{
  "arch": "unet",
  "model": "image inpainting model",
  "dataset": "rendered solids tumbling over patterned floors",
  "horizontal_flip": false,
  "norm": "groupnorm",
  "activation": "relu",
  "weight_standardization": false,
  "upsampling": "pixel_shuffle",
  "optimizer": "muon",
  "adamw_lr_other_params": 0.0016,
  "steps": 16700,
  "lr_schedule": "poly",
  "adamw_weight_decay_other_params": 0.01
}
Rows from block 6 of a small image inpainting model, named by matrix and row number. Rows with one number belong to one channel. Each number is 200 + 30 x the weight over its row's rms, rounded and kept within 0 to 999. All counts start at 0.
Before each channel's rows are labels from the 100 images, of 14976, where the channel reaches its highest value: "strongest on" is what is common among them; "place" is the part of the image that holds the peak. Only what is clearly more common there than usual is listed. The data: rendered solids tumbling over patterned floors.
# convs0: first 3x3 conv (model.decb.0.0.convs.0.weight, 128x256x3x3, each kernel summed), inputs 0-85
# convs1: second 3x3 conv (model.decb.0.0.convs.1.weight, 128x128x3x3, transposed, each kernel summed), outputs 0-127

strongest on: cube frame
place: top centre
convs0.6,244,153,189,173,172,185,246,163,224,206,266,213,285,238,202,252,210,146,166,166,136,203,231,186,178,150,187,155,195,225,165,159,139,161,172,201,139,162,195,198,268,209,187,239,152,198,219,184,200,177,219,204,218,213,155,171,229,227,154,235,164,278,186,169,191,159,223,209,165,178,161,178,199,191,211,158,216,252,187,233,189,218,210,238,204,150
convs1.6,220,199,160,208,222,264,230,183,205,231,181,199,198,232,158,226,250,216,128,174,233,169,228,224,166,184,156,194,198,215,182,221,211,199,189,207,123,204,241,179,196,186,188,248,183,150,192,213,179,191,216,253,146,225,182,157,197,208,204,156,200,191,234,138,164,229,242,224,150,164,193,180,177,162,211,193,152,221,160,218,152,254,223,171,193,216,190,235,308,191,211,197,221,210,186,183,214,218,171,228,220,215,209,154,203,158,189,194,208,204,215,216,215,208,189,237,194,206,160,216,209,205,188,130,159,213,217,220

strongest on: its colour: orange
place: top right
convs0.77,200,189,225,187,178,194,214,215,231,213,202,181,213,200,183,210,176,237,219,153,205,220,160,234,235,238,215,188,172,240,193,188,226,234,184,235,225,175,227,218,193,220,239,195,193,272,199,157,192,227,211,188,238,186,229,193,174,182,176,179,214,203,159,201,185,201,182,187,208,227,216,202,230,172,207,193,218,237,149,194,225,226,206,190,195,197
convs1.77,235,207,283,207,177,217,258,192,198,212,200,180,181,168,236,227,283,187,208,252,269,216,164,207,165,232,213,214,259,206,223,183,178,160,205,173,239,174,198,226,218,225,229,201,183,228,216,223,212,199,185,233,186,143,229,180,245,211,214,157,203,195,201,196,216,216,162,250,250,176,247,205,206,209,170,247,175,162,217,178,221,178,167,215,219,189,193,161,215,225,229,185,224,155,215,195,241,214,215,193,218,142,185,241,197,196,204,195,275,210,165,162,180,174,180,196,183,163,229,159,274,190,221,156,188,192,202,227

strongest on: its colour: black
place: centre; middle right
convs0.61,229,219,157,222,164,213,231,207,233,175,266,183,179,186,219,198,176,174,205,233,229,206,173,234,251,220,193,162,274,221,202,196,168,191,176,188,215,178,189,134,190,175,202,215,159,188,165,182,184,228,239,161,186,169,201,200,191,196,193,204,241,240,230,223,216,209,217,204,200,180,194,167,240,190,203,182,206,206,158,180,263,182,177,178,212,177
convs1.61,197,196,169,153,169,181,236,178,212,185,221,128,218,209,192,181,226,157,139,210,181,183,167,203,207,230,198,175,129,155,192,208,259,198,191,198,195,239,213,216,190,189,197,145,201,214,164,199,182,187,231,188,244,211,198,189,158,140,171,199,222,166,210,218,211,184,157,162,100,236,176,228,210,223,244,224,203,227,197,249,212,194,172,159,210,201,169,222,165,250,175,227,167,196,258,183,142,195,225,240,191,177,240,136,184,193,219,215,223,203,244,186,194,187,184,202,180,223,208,169,239,184,149,211,174,234,237,225

strongest on: green object
place: top right
convs0.49,179,202,222,214,234,154,208,204,222,208,229,170,219,233,215,205,227,160,158,187,144,204,218,129,168,200,215,202,213,206,217,169,184,207,192,189,169,177,179,201,199,240,291,242,150,187,250,189,255,163,157,226,188,183,235,188,201,184,141,185,213,254,188,164,204,271,215,210,205,213,193,150,200,159,207,169,202,213,228,172,248,253,240,209,188,165
convs1.49,247,161,240,176,215,152,218,240,217,210,211,192,177,243,219,220,238,183,224,179,200,120,183,211,206,173,242,186,198,236,185,262,201,217,220,157,196,166,239,140,202,187,181,267,200,184,246,177,247,209,169,259,177,149,220,226,219,226,208,173,203,190,177,180,214,210,174,227,177,174,205,164,178,172,197,215,248,212,198,204,194,233,184,220,233,167,219,186,206,263,232,172,199,252,195,248,189,179,188,214,188,163,210,194,144,184,208,210,178,156,200,187,171,145,184,193,192,209,180,148,293,237,223,216,178,212,242,194

strongest on: cube frame
place: top centre
convs0.84,191,106,211,185,147,164,281,207,216,167,205,207,207,128,188,183,261,199,234,200,165,187,272,196,131,184,222,213,120,156,198,184,174,165,186,218,134,234,247,155,296,216,172,175,150,193,156,150,228,208,201,189,209,255,193,153,253,231,187,209,166,235,175,178,211,218,202,191,124,249,224,148,206,246,162,150,250,149,193,241,176,200,162,168,217,178
convs1.84,189,132,245,195,200,222,221,201,148,249,180,192,184,179,219,148,248,191,168,157,150,199,255,195,170,199,223,168,256,147,168,213,192,179,184,237,166,245,204,200,194,202,178,244,179,208,238,188,204,255,158,234,190,208,166,203,234,161,192,189,216,186,242,160,177,222,226,165,251,209,189,233,180,208,182,198,189,220,201,212,143,214,163,173,150,239,208,242,229,162,182,191,218,214,143,226,177,264,169,156,223,199,205,180,214,216,221,227,212,232,239,239,191,195,170,174,269,204,172,186,222,187,204,153,162,189,180,217

strongest on: spring
place: top right
convs0.58,213,242,171,167,221,244,187,190,186,230,229,212,126,245,219,226,174,185,211,168,172,221,175,198,178,168,188,165,166,213,155,195,184,194,215,198,168,227,195,217,179,197,186,203,211,225,243,201,237,202,147,228,220,164,201,200,190,175,208,190,109,255,233,113,159,240,241,228,210,201,175,183,185,240,227,160,238,131,206,198,149,215,226,225,208,203
convs1.58,190,210,225,219,192,222,186,154,245,234,155,175,176,133,217,171,241,152,239,179,191,203,213,186,128,192,203,194,189,195,175,168,145,220,195,239,155,210,145,223,167,199,173,214,198,212,202,210,214,226,202,164,195,219,221,244,218,185,172,193,182,194,213,179,256,211,207,233,228,230,221,186,228,222,205,159,146,208,181,209,194,194,199,190,156,200,277,293,194,224,170,161,200,216,246,223,226,214,184,232,204,212,227,211,252,141,222,232,200,199,246,279,196,251,223,207,198,156,233,215,204,205,215,169,231,164,182,216

strongest on: red object; its colour: red
place: top left
convs0.63,173,216,194,217,271,174,175,185,177,147,163,148,175,261,198,215,221,220,208,193,239,227,146,236,147,174,188,192,228,177,244,158,203,221,199,197,248,194,171,223,158,169,195,177,154,224,268,224,203,182,194,243,212,150,190,210,199,189,231,184,226,166,198,173,211,176,161,196,199,204,216,184,239,201,178,190,216,153,220,173,214,190,221,226,233,214
convs1.63,145,174,221,250,188,157,199,200,258,182,215,214,238,228,255,240,141,226,182,217,136,156,185,169,226,233,224,203,189,228,231,200,161,217,201,198,209,250,181,220,188,216,175,180,216,190,253,189,213,218,207,205,193,223,203,245,237,245,249,168,227,181,155,166,236,202,234,187,241,165,249,217,178,231,180,129,185,216,156,197,188,155,224,188,218,185,191,238,172,150,155,254,217,180,182,193,227,256,213,206,179,203,173,230,180,223,162,147,189,168,220,187,188,207,214,197,204,185,248,226,246,187,260,192,213,181,188,214

strongest on: light from behind the camera; white object; its colour: white
place: top left
convs0.126,168,197,208,170,219,160,171,171,237,240,179,214,205,212,226,175,164,188,211,205,187,237,177,150,196,117,210,225,178,127,195,181,210,229,226,233,221,169,208,168,194,185,204,189,169,182,231,207,243,164,257,215,220,168,181,210,153,178,225,186,216,212,239,193,232,178,211,223,170,219,226,219,202,221,221,149,242,161,219,167,165,153,222,201,282,215
convs1.126,240,142,215,160,196,195,204,197,226,173,205,245,217,174,172,183,159,205,195,160,182,194,251,224,236,151,182,206,177,191,186,175,203,198,154,196,217,207,217,195,228,128,185,229,221,195,247,172,256,176,202,226,199,210,183,192,218,219,174,169,155,203,250,181,275,226,224,193,233,205,205,178,145,210,210,240,183,214,178,168,256,179,271,209,178,193,193,190,88,217,174,198,178,207,173,225,173,185,197,228,214,168,230,234,209,162,175,164,220,200,213,223,188,204,193,151,187,235,258,172,203,201,256,245,201,237,208,173

strongest on: teal object; its colour: teal
place: centre
convs0.103,213,180,193,208,193,152,179,281,215,185,212,292,208,190,189,227,172,196,202,196,175,175,190,218,176,198,205,180,165,230,163,187,231,283,204,128,157,196,233,153,228,204,311,77,164,207,156,195,178,182,252,176,274,199,189,187,183,222,211,197,179,218,218,188,222,184,173,198,185,199,234,177,218,233,187,202,223,194,223,221,183,217,226,180,213,216
convs1.103,259,202,183,226,153,177,207,220,206,204,200,208,246,264,192,207,151,192,203,158,117,195,226,237,211,202,238,242,152,229,191,232,138,212,169,192,268,229,219,222,144,200,292,156,216,201,205,210,203,148,242,224,159,223,212,214,198,184,245,185,211,159,195,209,199,195,199,229,227,162,201,189,223,229,207,237,209,157,148,202,205,198,173,211,203,207,191,200,191,168,180,234,166,189,182,193,145,194,204,193,154,185,222,219,245,192,201,220,158,168,211,237,180,149,196,187,220,234,197,269,154,181,168,190,196,213,171,198

strongest on: purple object; red object; its colour: red; its colour: purple
place: top right
convs0.31,224,197,177,171,208,194,224,208,222,199,203,215,222,175,194,159,190,180,198,200,174,188,200,222,175,171,203,190,250,199,195,228,186,229,234,217,219,163,180,206,227,231,160,194,186,208,213,200,195,150,203,180,188,211,191,172,183,230,208,170,222,208,264,248,212,136,183,211,170,200,225,217,198,201,265,178,181,174,214,195,174,212,202,193,202,242
convs1.31,120,183,187,167,219,236,183,237,196,196,278,231,222,201,168,210,212,192,203,232,247,238,206,220,183,216,211,176,194,208,207,260,250,190,188,185,218,235,258,225,209,263,158,137,237,214,168,223,150,171,190,198,186,223,215,219,212,180,161,211,217,183,241,194,218,158,213,204,311,183,94,198,216,227,186,208,219,177,241,146,195,209,205,194,209,187,172,171,187,181,199,195,176,195,228,181,217,213,179,195,224,211,221,205,223,189,196,177,201,226,194,233,174,226,219,178,178,256,210,170,155,189,174,159,202,220,209,182